A small CTC audio transcriber, trained from scratch.
Training: soap at rate 0.0036, 5900 steps.
Rows from block 9 of a small CTC audio transcriber, named by matrix and row number. Rows with one number belong to one neuron. Each number is 128 + 24 x the weight over its row's rms, rounded and kept within 0 to 255. All counts start at 0. Numbers have three digits each.
After each neuron's rows are labels from the 100 clips, of 14976, where the neuron reaches its highest value: "top examples" is what is common among them. Only what is clearly more common there than usual is listed. The data: short made-up English sentences, spoken by a formant synthesiser in many voices.
# fc1: MLP up (model.blocks.9.mlp.fc1.weight, 768x192), inputs 0-191
# fc2: MLP down (model.blocks.9.mlp.fc2.weight, 192x768, transposed), outputs 0-191

fc1.4:101142120132113127101147089133128100132109136147129118117133053142104129139123091151108098104134130136121115109189136124140164134132135140151105131095167126109137095136101135127129105105118088171129184120160128135137140111134143094098176140113093132088126132121151108121111118117150107137109114100050148114138136199086123139143117121136075134109115086156157130130138143112140156123126122091159146104095150179149121125113131149183073120118123160115123109118165125111143099143110165120130130142134091156129135120104120131151126100124108163123125082142125173131095112160104152069
fc2.4:101067113132153096161076080119098155117128103130070122125144171141151117113103113135106094109151139148149172119136116073132134148124140129127116117138122102143158101127129097125117112126082168125111159150093117141116141150145134116122145163125117160148105122130126161063105130113140115166136127076120082121101134127114137130125130159118105100172118132123118142144131123110121107160142154117098064135136148108116123131106113113141165121136109078194101129103104134114116116135164117076155165146109117066128143165118144134144131132144170144151127138109151092178134096117137107111
top examples: "today"; "who"; "key"

fc1.619:135129129161175083091160104141125110191133094129111145124167166144155127090143106093131121147153170171137123142100102120133134134161082103106131116115124156119083091115107115118080123125120136137136115119153097110128122132130139136135144141105119171053152142152117147138120115144137121130141097089135161075136132108134131099137166137113093104165117132149150161108138113098121131106148132092138112172154092087134102117142134162149125127118102125111138064139113110139154132143125150150117099136104093146098123127132119140174085126112143087092115146166144088154107131082144109092
fc2.619:116097136111102098120117096158135179110160144128118094105077113141141112138157129180110097131154121118128126117149138105108197125090154101129145131119143098171172103139147119171134174146148104143118161120134151114103144135123125121113123145093145110110118099186111112082102134097071120123101153134132135132127107133083129079105133134145141137104131073165125096103121118075128137139120107129105123106172109089117133119116099094150166133116138126162133142129146143129108097115181095085114139149145182109083151109156116142147144134145122110136157150141100117152120133134144108163
top examples: sentence kind: statement; /ð/; /ə/; "the"

fc1.303:123163139153103119105122118125160098158135159136130089100180149155123138158164119111106129144146149149110186104117141128101114157152094104094150131126106144145147087131127138122094143113135116133174173144115110144135090117120128180062164140151109166138144125129122177120101140134121127141079164138108160130124167129144139103158136122157116119130080112113110122160143105098128102134116155155125133117120132123154150114115104096147068135131147112120125102117156132114138128155077143154145092103093101162128162134121139129109094180121134105081089092113183129151149121130125111082
fc2.303:061129158121149124122124127125173172134143103107124159126060081100112111118125156141117111107164130134120149179135126106148101136090158119143147127144117111140136130138119131132146165118125118147162137098091164157115107111160085113149118103120119123130148084169109109154105107078111111153112164155155106126157107164155110109135124166137110107142091124136129125115169167112143095162104140126052081135162112121134148129130119083112124133134125136187115151113120096094162130112147124095122138139151142114125133112148114078127149153141131168136113187110111138141160113129135141156
top examples: sentence kind: statement; /ð/; /ə/; "the"

fc1.625:168141132132142085109124137157109111127126130128101142193096162157139172149174117130126115122131130175151127118098112140103142096145146169125165148099099136123095097128162128078122161149124145131131129109137158099154121174088113124141156157119130167155090117115137121122114153102151115110129136126205145139115094139159114113129105130100093127128109143104151124112112169146164108140092113149078142095176099112149104126111147139145107114144111116086133130110137118146169153150120056165132072149115156123101100106112119130140122155135155171132165139105141123141155120134135113101
fc2.625:131148105173155084123102165119165151100123115102111139130132172134062131156114145118164111149133128138090126129144100143123148104163113082140153090102134141139121057132142155129147100112095156136143127150137104121100107126070148100160131142099119154119106123100142098117121111135120123154106099137154182162163091119176117097156113091085169145095094097120152128113129107131128132084144158112144128137146121112133097123135136125117126122118123075155138122094134095081173103122125102108129164126136157100141125170150112145157101153148129171140158138117134138155109157131105144139
top examples: /æ/; /b/; "bag"; "black"

fc1.194:103150156141119114176092130137150101123141173137118165144128142170135138155128127111169147113123157147134112125070095080133141166131132167078138134159169150127102219088169148102164105100125098124109115125124134140101120086161131142110120087167151113112131122124146145128167143138075136105128134120133140138119156128127116163137139129141106134146116124137132128145117102059140145153129126108120108114145110126142156137148118171157109142116122144124116107121122123137164128134154103187086141086157102147083099165160143152125145161099117109079118101148154097119126135121131111121
fc2.194:141116110120128148134122124100172131106172094114139141100174110124121140116127101124137135088135151154143138111147121132126133167123133145096135127156140121166150157138087109128112172129104124152114122061140120137137164128078067142136161098098116114131131152118148109139159114129144115085149128120134109128107108152125125157090128147104146168116103092112121148127126150105112127127109100164107103091100103139165144187157121099110111144108145165120111118174122176105118140095147126125097153102071109092156146118121095150181103161138127071066126135129128119097104159165128123155
top examples: /g/; /b/; /ʊ/; "good"

fc1.188:130149133085135139156120126163098119147132160163106082111187116102092142140167110110119120106130083130114102115145145146147089125137122141150125146123142167126145150135122150104105124122143130118144136119132123100133120127131064113166142118155142124118109153111143102112094144169199119122170116124129109167106132129102133114110148156117127102088111129062129135152097154137107158135093131139089119117119112145141118160116103164125125182094117094141141183135157152140100138130111088099137170156184191153107130124139116111095141161137136099160105150108103172127130122159110139151
fc2.188:105125131154141156135089187141140122147150103139118138110129167099112111127166090121153116101133154132155097116107128098092125118096132125126107135110091103141130129122137087135127107164134116110118080130128147130127132116143061097135142162123119125093118117134109067146118104096125129123110133128105094138105074092139124155112129161148139124119136145142101113151129121090183076121121069134188130101147127126111115157106119080133073124125114152132131146166125094088113119072092055148107142145146107112110111112150145134130136162140128084137126103099112155110124140129122159094
top examples: sentence kind: statement; /n/; "in"; /ʌ/

fc1.749:112133153068100133113082107107121142147141115122145144169144145119125122085090127092139160148132112124132126141122134127108127141138061101183173124127172133130123124129095145126124130151109134107121153170096110068140103146145114161119125176177118096129110128122187103114121141132072129140115119150115126127103159118130127114136132155127117078157107086110158108153145110141108150151068110130146133150117083095139120079151117086138125113106137142099134104121121112158123159155128132215118135117129146145123121109109111168102109138127099105146140150089119126147154123153097129105
fc2.749:103155136126105096108097126109160170159135121145105139109141143101110135148135134098132196118127151162145138119118119109138128116104094138137130160150161068115113130125111159123145141125166102139151113142088180101110131090115146102119181124129089102153123128094097143185078129156114103152109099158157117140100163144164134074117144111152097130130156156122119073140150094145101168134121104121070085127107126124092140111121100130148146101096133103150129129122111093150125126141131125139100148103137140132131125148138154125113112161193144113108153136103111113142113153113108083095
top examples: /ɪ/; "ring"; /ŋ/; /z/

fc1.680:141134112144115133167156121128126119128119149101133152149123093117125115116143140136131123137119094178128119137120114112164123108137185112141183088119100162110141111118119129079165114146079156123171132113104113146139134076191104127118090174104124162111148154143095106105116112123116124107122156138088112090128181119099113122106104123111155131113136135095147124086131129108131158143118081114111102180138125116095102157088152128151146145138122147087134138161054115129130165095098131156133131113084117125123135126160165131115153155096075093115113088122102116123153126146101126124
fc2.680:113115138164111149153110192135139082153152143118157065109152167114078148136124102167114155131112158150132184129093133111125119125152127107151107136151148120066158086110103103130113103107097127128161146083141124118128095127115097139142113142130094100103173146122122124119137119096119152117124088123158119132120153156165119142094092129142137099134140132118145140147095148130145125138104103165084087098138095117142152152173120128145128129115124115167097149172124160102126101150135126145121163126149192115132103124139173109139121125126149158118128154160075095121110095158153128134
top examples: "under"; "near"; "shiny"

fc1.440:106091131106110109113134120137112114166128135109145097132169132142149113117134105183123125084119139122120166160086140131159156125091159129118139123165200137171121135124124109107118154143138138156109089145156120120076134115136139141112107130129094144156100135076143106161125116139135165163123107136146110149158131172112109133084097149106139148122057116141123128128128161109115161164132125117089099162090154117153110102139140133095130141140148186036152109124148111122134131114152103123148155154134103130114139128145155176113146138124121106110098106134117127157157112119144079117
fc2.440:124116135114140114089136128121191110144138091110127136121102137110109097139121116139146133093099134124100116156174137111127127142115131121143127134148117102117161115130115120146116122128114164137110127142111122152124104116125106124169135141104113106124143132161134142138117127109105134132101086120131118141134129133134112116142117122120138123141059152136110150132135151131106111100136136105000114126143122113131127106133132124140143115118138161255103129135117120124159113142157145098120138137120123097078107143138131141144133164134114130127150133136130126125162124125118137129
top examples: "under"; /ʌ/; /ɝ/; /d/

fc1.185:085071138100105145099102161155094102110123095135139098158142127093162109131121124117145176108120120144112138105119147147124139065147129141110092155168139160133163164076118157105122167137114121156153167109123115096136173144125104081165162166143134144154147104162101106109084140129126136171116127138162165153143174139155121115098136142140150134156096128098135161119139140089147098144137137100104140119143120132112129119087088149148136159138138149129137137129140123163139190107113125127137153112134104163114126120153114137119108135137158131127068143105099142144117105118085165099
fc2.185:134113138145143152093136159130147120144142122086109128143140175142102140155153146121136166112078158080099132104112117113094137115118088123060072164125164101114156125142136076143142160087138121106137091111131110155132133114153089107164105145167156136139161100155083130150135118149131146144143099103148093125097119134114088109102103159097084141144110171142164132133077148106115129113072116126102141116142149134138122160102148126146111156118145117175117159164132095115147152097119125119107156122131109124132101132110087126115118149167090164154132126123144113113156115116121137091
top examples: "under"; /ʌ/; /ɝ/; /d/

fc1.362:147132132085110110110113116124125139134127125127125108139072109116116088109161132106141159138094142144163143105106102136162115139150108100119121124155140127148144142127127127118154112131150084147114172099119087084093114107139171185146169172119122120062132130103115141092147135149113113168102128139122107124093159189092151142115101135085106146119092135157144107117085123124139146135123117120103152157135137131136129100139155087104133102174119143144127142119068104181088145118130112121157121153113098095065134108115135101125112141131151119135141081097113108098132129160142181121
fc2.362:117125084136137117140091123078116099110157144129147177085070135110114116114106116147169155140128113111097093162144084110148107150098151152131111146125104119129119137126135150128082145133112118134165139151122137111098112119140174076125112101100126130110138090120121123129143164152145132157105128152123083081092142131159152148107097093083108129134155112153148126129143147146123132051079168146140144127088139090112123153114102120130122137131111148136099145126063130167144146098140127125108107165152130107106112107109091127085114119102157129076101132081127148137152144154128129139
top examples: sentence kind: statement; /v/; "every"; "our"

fc1.719:163140119122143132176142133100128118117115098104157133123122132143113105175091135138127114084143153128061157130072138118130152169118136152128149130113132132132114141117138128143151173099085159201146100133149084130136130174120101129126113108117129125105168102109131165114139146118113115132073129098153135067134130133119093152103121130115131132111124115101098170117098133095100128099118076147119134141126107110129145187154143107119144153108167131125125145139101145191126107122109137168118167126124153120131120116131130131151118116168101089056170137130132166110110152152150105121
fc2.719:143098127129167127109128162098121088131129069121142106135149115126113099124108094152151106106132169089132143116200120155127157140099128112131156096120115114141108116124152126138120110196128139164144126141133080075140162139079098138125157163091107150115117129111135142083098146094121173171154139089112145109084141141115104118161158124161155173157092110095127153139090121138103125132121168105071120113131157115181102112124109142141162127139107133115118112137133114103146128130139146148131159126155130117114118153097163136131125114167096131133077125103143154129118125134116165095
top examples: sentence kind: statement; /ʌ/; "a"

fc1.688:108125135095155112136172148093101130118164156125161054130143100151146161115138146115156117087179156120154123127149084119145122162101107120105126101126124133162173126123121119113141123118129148141132143120136154108148119087156091106118100160109073110131124170139132098127159113116143149162143113129108105132145090129098149129081133128143131121143117107114090125158172103161127139164150143144101161099138161160129103113108086137110190142082135123099130094112123126134165110121080137116160123148101118117161139109111148115177133142126138174098152105162133100074126100130102127133
fc2.688:108141181125145109120132116132133172184129132141098123128154125179122097133155164126128130118159095170177159126153124126083096116105156137160132118123141112134110102135084148087141095140137099169134110115112146117133098138123111090113086152118132119125150077138116133084121100126109133138102149152141146119139095120150170149130119146162125145120138150134124108136167198115112173118146123101112126124175190154138123146171149090113135114124127173114152148103137118090114100140115142125128143120097120129134125150164126107114129123160118131098170064150107165099129177124160120097
top examples: /k/; "quiet"; /aɪ/; /w/

fc1.67:159092130145144095119106126159125124145067128133108124131131116128164121139058145148130146141111104125139178130157142077161110163120147114142107117090137163132172123099150185165154136165117166133158146086134114126130118100079164183135126163147106141137150142115150132115096103102159127139122117116142097115115127134095107152122112162132151145122147103080124120116104139163135093130129100119116138140111144139099147107148135127137120101083108140124169152102126143161130147172083152156152109108115132152107175126135092111119137109144143091130077134128122079139077095137115159121
fc2.67:127124119157130117109106109112151135139126104133142131113144083078137131128098155163103100151126090121161149131168135112136149139146086106135129172117143079076138093156114158174125147137099143176149119103122096122083135101165130129118122113178118131086157146143093154105128104131104172117153120096086156128093131162112082106106129127102121142145118115119099119125128100144125123158121169154145117150150139119113155126119103161129173119125159164165181121102148110112196184099125151116126107142157109128148109135107151111110108132100116110156121155120113093120123144104102159091
top examples: /æ/; "laughed"; /f/; "he"

fc1.422:157136114159168092158142110141116154147162097095136118107124157144145110143172121140101129118115157165098144117092146143127111141152113091082093150122120100151121104078096111132142110143139154150106125109127144131099131100092141130143120145138110142056144149122114142109116123117108126149121143126134168126129133140094136147176099152091137110141100122112131141081125185158096116108141125124159104088112109131161118115104103112109153150117114180101109093135133171118139116112116083144066120136162111156130150099138165166150077114126130119086139152179118121116077129093128152157
fc2.422:139172161172121132093093125121171163129142111098147134119077159054087126162146083101093100089122140151139106112125136116114149091117126071111133125143104099151144103175115135116115156110091153122084135148151148127121178121155142133158146144146102144116087133130114108130131111121086144172123121117167152140123072148119113105140123118145166112110145092141127157111128162122133156140142108097132065144133125114159140119139139132154103146111128159137148134109157160101111098116148130157106137168143143141128146103129117124111121143132093121139205108123092133133147125121124149167
top examples: /æ/; /ð/; "that"; /ʌ/

fc1.507:138131125115170132139140138096123093145151081143118110174147137170148170130141144161117137098146130130098100137123181104146119164118123138153092065094134130132139106181153087083149157102122149127123115141145175119138084100135120127138126135180094087130109139079139155109128136104133070111144135158102116086146118093132123103135077086115147103130143136123106116133107110149101118144177112115112151116089124151127128125144126107125119129161122146115077121095131133095129121075113165154127169116155098114140121095111084150115126142164132089128139137095086137116110142128112144112
fc2.507:097158143124150120089154112148192121149126110108125101092106184082121105106107132136148162115122143118068116122132143133139116152117156129113131111121113089148158123081128127133127152141135130156094147169128124128095104133104106138144154161110100137120172126147129098149129152129084125118142101134145095163114125126119093054121142149116108123120085138138090111130124112114140128077122157127034098128121153112094143128114164170173139107119143138215127131130148137102144114155143136107158148152136154119076117120146103140123132112153114115131135128133141112136164140110109117121
top examples: "today"; /eɪ/; /d/; /ə/

fc1.2:149123133159178118158150101110110096124146180138131140134176174147131128122109108159136120129111167122111160082132117116154151117157170119106093179144151133107155172136164135105141123140091159103147109148145150144164141143139139161112107121109109146140125163107151125105128152106083086138154137161168073142098093133153167121139148114141116125109127103132121103149138123120133176148114113160115081107118119146180131109142099139090108122120113073113162096158130082161149144143159135142132139101090151130109128148131092152158118109154132116166118148128118161112131183106147123129
fc2.2:192115131130113135115159109109099109163061149117110130091138135147109123122127143099120110097108133140105122141096126115160171147134105107080087098051102097141119120079124102089135157145102093112118125145138141131140137119121123129153108103139095148139137117108163130169126195115122108164163117141153086148140155128183109122136128124119112110141147112143123140086148132106185135142114143122121092133140096158129096179163142142113135136172135107157096113142095171132095154139162119129139116127130142096081117110098143139115106136162135155135140106091136117114148135145112092121
top examples: /æ/; /b/; /l/; "black"

fc1.445:140121137114099151144109127152116152089184083160096125130110156175140125103135147132140177132130190111134176155129136130129110091109161150081110134141157129122151116123120139110136181095102126141158087121099131147139147123180165096131120093140141153127095138101163114150132112128083194137116092110164149150142148139091148122157117121105117103079125126141133130130146155149147152128111090061120128125116141121162129099129110111126139161088121136111101117144132134123107185175136117176165130159148156141099106093095144122129139138116120119141105120117123157111120104094128136121
fc2.445:126107111127100154119075127151156113145129121168109103155129141142144128126170165165166103110094129159115131116106122101127160155124180132126166093122145118139133078147114132177163110089121166134130175152114130146144134121125110111157161103089116116104071132116147084183127130135116170140090145104135133056150126137113143110149150126121128108080136102167128106141128121169156146140125152143120163094146145137122112144113095140081103157135120150169152153162120141096120102135105125152110124158121133141143138129064170135125153129143148130169143133123146082108139151108135140115
top examples: "under"; /ʌ/; /ɝ/; /d/

fc1.275:148123089084119149147131160144098100104158115130174159125161106167127119105124101141172130091121080156116166159126123164177129113130129158115142122082146122113126135095147151082147104080173148102170128125136085115157159085124107159131147145129121087104168147143142141134185141121126133128145110101140167139127192118121103134143133130139124126151153135129111148122125176139113130083134146144166152126154113165134135102116134129159101155135110148088158160088153106119146135121139130118087127135130149199147112138144156138157138113168151133138152144124180118125130134116136105114
fc2.275:093143158146115118124146111104116117136116112110121135167094128126141117141170094162119167099152106115121096174134132142166087159165141107132132150155120119119136178118135146124151093145157168122118130084132113133116158101088146105162121131103122135144123124144132173113130126142140136143130119142128114114145129128117057157157126128090107092120160164108089150150130126143142088103133176118057083087141104126130102118135140147152144113115111152175117104131114107093144096111138146092096126120140121078125117190136144146119119116084100120109109110155085129136177114084126169134
top examples: /g/; /dʒ/; "village"; "again"

fc1.602:137116153170172101171131130066099117174097129144128117158177140178129120133126103126154140135131167154128134158098153121101138122112123123109152158141110158168100111049115103127134141145139144134159120103144090116128123137124086126144159079109134117118104102109130128098118099113121092153150074118129121054120122154101150100138173136128124147148080108080143134131098084128120166105132082137183116138125074144135103181149139115119146145121147130119119122096155121118113117152136125152155092143138118120117155123123142122117104172141110118100111143118123163133132132144126116105
fc2.602:118132145127093111094144105117117113129127117138141137154137132081142190129110092145099127123103127138142168138112177131127143125100155111152113116141092098184107106091103133126142132149128124163103117133119097133123128128080133121136165129099082086103113101130153112090110113135098127194193140111110149145132080131082135120126128097167113156125137117087114100110141127128116188133124096130123145077091102123104107092098100107076117106133165130100108096119094105149107071125167128149120107111136114143119139115128146080116099143163142137099100126129139132135151121112152123103
top examples: /ɪ/; /s/; "this"; /ð/

fc1.249:144138112120091116104113123092129064117134104120137133143152143177145144190117158179122123091150144146113105119155098133117110160117099109156151118110112111130156111166112076097095157110136130143125155131157119098132107148158131142163115130176144140116102158087117111105091122160128056083143082131118161092126134105168155153156095091109125118158126152121150118174118136121138140150143105114104134095132150125143133155130168124144094103140132120127098135094148145118115131095138104142146147171136140120106120095141062140186136129131118119127121124105138116181120126133150105141
fc2.249:119140122132120122143122135145157127132112139124126115158144113136122169107142140135140144108142157139091103117115166056138084137100107110143100083147114118162131101069161117114185115083175111144144125174129137107103091112152137112166162153132076176136129114146155139139153108155123134129171133181141158103157140124118159094160103136173118150108144114127137108103073083131135104104151150112142131144095149096095114126129127137150085105131130159144142092075106159136104116114135151129097115114112123134090114157132095150137154113142142137122113128150122095147155175091117114137
top examples: "today"; /eɪ/; /d/; /ə/

fc1.763:100120148085086111102160151144099120113158082164134120145138181109122112133088120133149114066126124103165108141099151116150134081088130100140104168164149169160112131102143131123104131158138127140142116138129138110135098082133139123140147146143109119115106127120137140077115147134097111118125110134191155160162166121129161102106149113109076133107128123136136141105126107100137145145152181150123172115151123097148117133099105082113149130126135135091137147125027143132116103135133133110137138089123137139141139107158153130126116116153170113119138117139093125135065154118113117124
fc2.763:121147119091073108150105138150127125161103130080099106124136170145111094133138118146135186130150127150112147167117102093073135112089115103169157163135101128149127153135169154133082167154125124124131139142135151151120060105113134147160160108101194133120099091127104136099139121127148125093153104133131118162117112112150130118161143165141124133162115111085153117148104150080118096126104140131075121137117126122089119117132118142103108140116114115145112137137113143109133119143104181152095150156092144096137123122113140145151147145121144100146166164100148114150173154118166103155
top examples: /g/; /ʊ/; "good"; "bag"

fc1.290:117126121104106147108165148122094138092111141138120147081163156125147174111111186141131123129094173126117106103130140151108145155121147116099124108143144100140143139067162120120102110089166144134122131104127110091179118122120121128133112154146097159119119143161122146133119145143141078051123129122115177155120139158130170115101088132095115114107149123130158138113149122122181138155170159117129167109138128111146135159088131127105118088131093108089100127126140139116105090118075077109139139100135133142095137111114091136140135130102143150119147091091143116099168162120117107100
fc2.290:101129121110097138080126129154096143109121171125148136179109151134115116142127131152141172118118150147122172130125152130166130107086114085147147116138096113107111096119189164179127094149088151144110120076131095101125069160102141134149155167093153132106123123114132143121109101130135110070137151165131130126113120135136114115126146138150128129112086117119119093087083129143165148099149123129129200111141095114127100094128104126107113113110165140133100146111114148087109092155129126085125142120134154118097122155128120133151112123153169175117163133106149095140156147103135114150
top examples: /æ/; /b/; /g/; "bag"

fc1.657:117114129093112115131084140137111149134064122097134092152172096119143110116111159147133101115127102165168130131195148131126126129134129113118143109098109142122160129116144125140122133129134156126146128147125121124138116104101172152132143154105137139126160165137132129127139117080118111101135133137124140122131127183113151147131119122079112139135127120109103096161136183178149139132129109121121097131145154121102180158104084154167142151154108136127123164128143157100138198182105097143139155102124115195141128136094124124151161083139161095137078129100164129149107097100135104168
fc2.657:149137118161141110130125118142142164144101130116105120114145120124122084106126148119102107139146126144129113140170161138105136114152106124080118105118135073125102142130133168134132109139144132136170176167119093102097112084168156103103162133118142124166140123149134125101124093064137147119139119088113168105084141160133145108113131137091088105106144119176090162123135133144175122107129153126154105111153130169110112096160105146120144102126164118171160130089101103122176177117129131177107108109167084103111101138092103101139105078118105130147121122115152113152139154136141100128
top examples: /æ/; sentence kind: statement; "ran"; /n/

fc1.180:132128173127159130100116156153102099148140146117143151108153148118143128147113120099122177071143120109137145082108179123092109156087106172152136140169142122153155114100149118168114119123132133127097150120127104104121123152099127172119131184145144156123133133103097155141147106135090127158133150149116111167126115169071109111112131123092090158174075151122106128175132116165150137111132146140063140124138148082130150109161147129169108147120102151144080137149121135123108103177134152164113112112097138106132135147157122117102151123136135131112111095107096143140155126155144103142
fc2.180:104116147149133108087127123129160121124136066086102152146107137144106114099160128142123095119137093132085153141148117110132184143139137107155121133165128122116123122166100148142123103114137104144148119136101153127111125112131151110145124139111095121151134115159173122165130110095090101143083106117124093107130121161159121107126157111136119124106123111138116158108160126131111130127114166131000102149154130159145149095099123151133094109138148144195078120137112136138143123140172147125104122138107140147074134128144130158121130114148083160144143129119102083112151117126124132111
top examples: /ɪ/; /z/; "is"; /ɔ/

fc1.620:132104161139155117160132082131128120119153151160104092113185147146139123161128153139114149103172157089163127107098106104134122122102131109130119117140120151136132076133161117086116120109156109161116127098136152131087116098132106133116128108171114137146125094118101130115148158133152140144167130137119097112101089122098146127161096169130146107130142128121164108113113118148119147176180105133141123160074097087115131147138159104145111120172157113067089126100112136134152085155113159109140135142202116137129117129161146088153139158135129125114091155139090154100136128114146142088
fc2.620:110145145113110124050089123135172139136110119106133120133114160106134103095112093136107151095100113131078142137160150107130156141109148138151138140149149109126130135132102145160116120144122166134133139157138122147128116118133120159146146123119101105111143122138137148097115129111093102132079110123125111143141141138163118140106146116142128121128103120123095120139153121103098120104130108123000122131141153124126130130131120128138146111139162156255130138144113109116168125137143148101105131134111145107078120145115137130146150148116141112132161151098105102117170119101131126118
top examples: /k/; /n/; /ɔɪ/; "coin"

fc1.736:095138133134159114149103148107119104127134120124104144124162123161132104096109150125149124140126153082097127115090117134143127115128114181098117136129142167100119121080156146131152151153138130119100120116110116152122146122144116161120127117147107135102132148101161160086173126103089106130149127157144130132144142137129131162121065098092104094135106103087120141136140169102153100191105125109098109150188099130099144120152120124177153154195139143115119115104155162112133121100160121171141124152148116090127133158156107126120096117145118096112095162139169130168085075122124093128
fc2.736:096148125159115114095141159129161148141149079138152118136117122124124151098125105136145142118094131111099150105149180137143152124111128141086119131128081118118095172126134127129108114154079109121125119111135118128077140137141100109148147108108116125106143110150121110140123096107148149096119067137141141103083131152148184100113152160153130139125118073166142136087128137105112130110123151151049091122131141168155137134134147136102084114127132120174124107121115148110133153135164082058115200099129121102110135128141167136146091142117108126095140132146139102134153134142160166132
top examples: /g/; /ɹ/; /i/; /n/

fc1.568:127118119124137107150135097162127124103139174137142105154085086144136120106129089147094147139137126162146144092164100118107118107182120145101115115134128121110115110111112112116147118110092110090148138107146119097112168120151123117153180158125112170067152139092132119077154137134128140180089160135114099138110145177121136150144122139105108129108112124148130138150096129136135105156134095168128160111105130135164106104133149141138072179130120134114151138131124129141130098104111171124175143125132097135084132112139099134147087160134157131067113094129081169106117152164141112085
fc2.568:136081118122124097110103096114115124118150088107142137104136176109150118163123145123114150139104157148128155119138102123129164132143127139138111134158113127116160126174125130078145161128069155118115140152151104115115131108102144163093122127104142133143109119130146154087089158145139089147133115108106136112141160137141181142159141105130147101156127084126099130128144131136147139128108163095104093113113109129145149111072097075157096143138058101143110099145098158128123132133138098098152135165124134091167182125160090126149115141123156123157139112136148149194090104157125120167
top examples: "today"; /eɪ/; /d/; /ə/

fc1.68:147162161101074144117130095145099160135109125124134124077165119174071116126133139141105116117096128130143113104110094123113156172105130131110107096124142153104135114159107089125108145146119140122110147102152100143169140099118136113149128148124143105121111133145146060131146147095105128122131115186136159093159122163117119130092116143087071133125103121148169091178124144087143131114095128128120152158152110141158131170105141132110141088095172155162114110093127112096144115127123090107127120124152093161128089153127134103122120147136096123148112091148154148185124105154122125103
fc2.68:127113137133127123112108099118138139133132117157138119095124134156144120111133151156177150118136098054101132148145109105123086153145100147086125168163123134085126128121092126148129146107108132116112124087142091132148143107123128144086142130130175148169132121124135116114136102126148171127092098098110107117156142125122110115192164128094157111130126127156191116101147189102123140105141094151078115101164178140114112112149080133099098144142102099142083128160100151154152161175092110120135169116108100137108123103140133119156121110144099096164127120110125091116122137136157112124
top examples: /k/; /ɑ/; "car"; number of words: 8

fc1.498:116088095117167139146146068155099155094137182155132158139135106148138127137119086136100110062113118136137133114194140074087100132151155124138109139125129141101122102133112125121159109103089085131125133139137109146104139088152116108095156154148118169090140135130120138087150136136142141164124166096091109126118158131088136159133136084103083114126106157144156135151117144118129120156157109112132129110128133140150147131120149117165066111106132151124123140156122131152146117112109132127142158129105140112102127150121139111144130152136135150094136098152088187141078110146118094069
fc2.498:151067104142159086121112105147097160089134143100134129114121161098137127169079110116120117180086164146113167100137112141132138131172154159128087108131141085118173102126112100102152141120088142145095118175142086078098145095135143130086137155115124148145134122143142136075093126117163146171144120106135134110135176106108160115163152092121113091152104113105101131148115105135143138159136132117099077110157111133130150123102124089142140121105135107132109129143102132125105130121144113071119144178130104079119133148157121117120138137123142105118142117155146153154119089146112144122
top examples: "today"; /eɪ/; /d/; /ə/

fc1.307:158084116132125097073157162117109120143138141155124161125172182153104141178153105107143117133113134147181110109126104104150164102111134125149126141172147153119105156102124149150159146124155130130146116118174120107114166108114119154091083153156136146171160176155071160157120159148188157162111127111112128139145164123136134138077132113107110113116131104101111081145130152126115137138088146137119104144105140140145127093153134114133091156155147147147124121124137106150135147132169144130114162139152162119145076109112117118138099127121132150101137120174120142118149096179110113138
fc2.307:128130084134118113109137151143157173149125116118110152139132117120150090131117149124131141111130117124086111116155128126100127113155098129134106101137144181128099143151099152145108118182160118103238128111148144126121109147131160134125129137119178152163151137136138170146139139118158131125131134141124139143147125126145118088140130111106170112166123087128139130157181136118114123101112149180127157147118122120124147056154112112120148130134151157179178152132126155071143140121116106143114116168130097139107131136132136173128107153100121091165160162182143125120165129156105125110
top examples: /k/; /ʊ/; "took"; "who"

fc1.166:083155176110101122090127146121112117097116107101117108122189125130096112154074110113096133128124109145110106137077098090159120118096106138143182146151102171140128141139129108137116118143109121147170134122132113090120133119140173124137166137147135147138096177095137177098157150127124127130107120128142115162153171119152134114123150098115113096141134139117114102163114119080089117133149202145130161108085127114110129109102103107138167109141134189104129124121108134120117113120132127122115146099084146112147119142156143155113124154108123139121107149161103137091080112160095173098
fc2.166:121105149091104080152114135148105097155086113115133126133125153162113132128135135085137139141132156156134109152082118112060125148107126142184133113105150154142145125086111139154091130159155089156163127111159154169122112112114155087113163146100179149110152123133123127123121107154147123095121128108143114142115137098163134101159105164139155113148167108123144132161142132118138114139121166099103122161141121167097108123127088111091120124074069108136112100146111131109144150138138139178075151156134136060174135106149172126133177144118125128127123140119131121139120118132131109108
top examples: /g/; /ʊ/; "good"; "beach"

fc1.406:097160146155093132132110118120126087130121097171135092124158132111122169120081125135085135120143114154089157160113158125135129136107151117112102158134111157108135168135152105096140114111125129150106115108143095101080171147075152130112158089151129090099122119118118109083118142142091174138170142098059124136117114102147087104080171122118084119132090110110116114141143129172114146105158124130121095125111140106115089105140147098117143119154145158118129129141144093104072114103134169164112159121143128158088101103114094108147111138115132147129088112128120134140153147108106138122
fc2.406:087135096142134160114155129146174110092134139108082147128134142106115143101113156127130134133117104119142142120097149131138090149134177149100108093140094063153099148085136148169120116115157138186086146162129112136153144106129160145158133074108119149143158100132144132123176091123141098149114089132109096138117139105116098114136155129165133142156128136144145096138117121107104141071135101145087106160120139108110093096143068179127129140153146097120081136118138137116160123170160104105127142150122075118110090128134131136147138124130108151138141144108099106098137108140160129164
top examples: /ɪ/; sentence kind: statement; /z/; /h/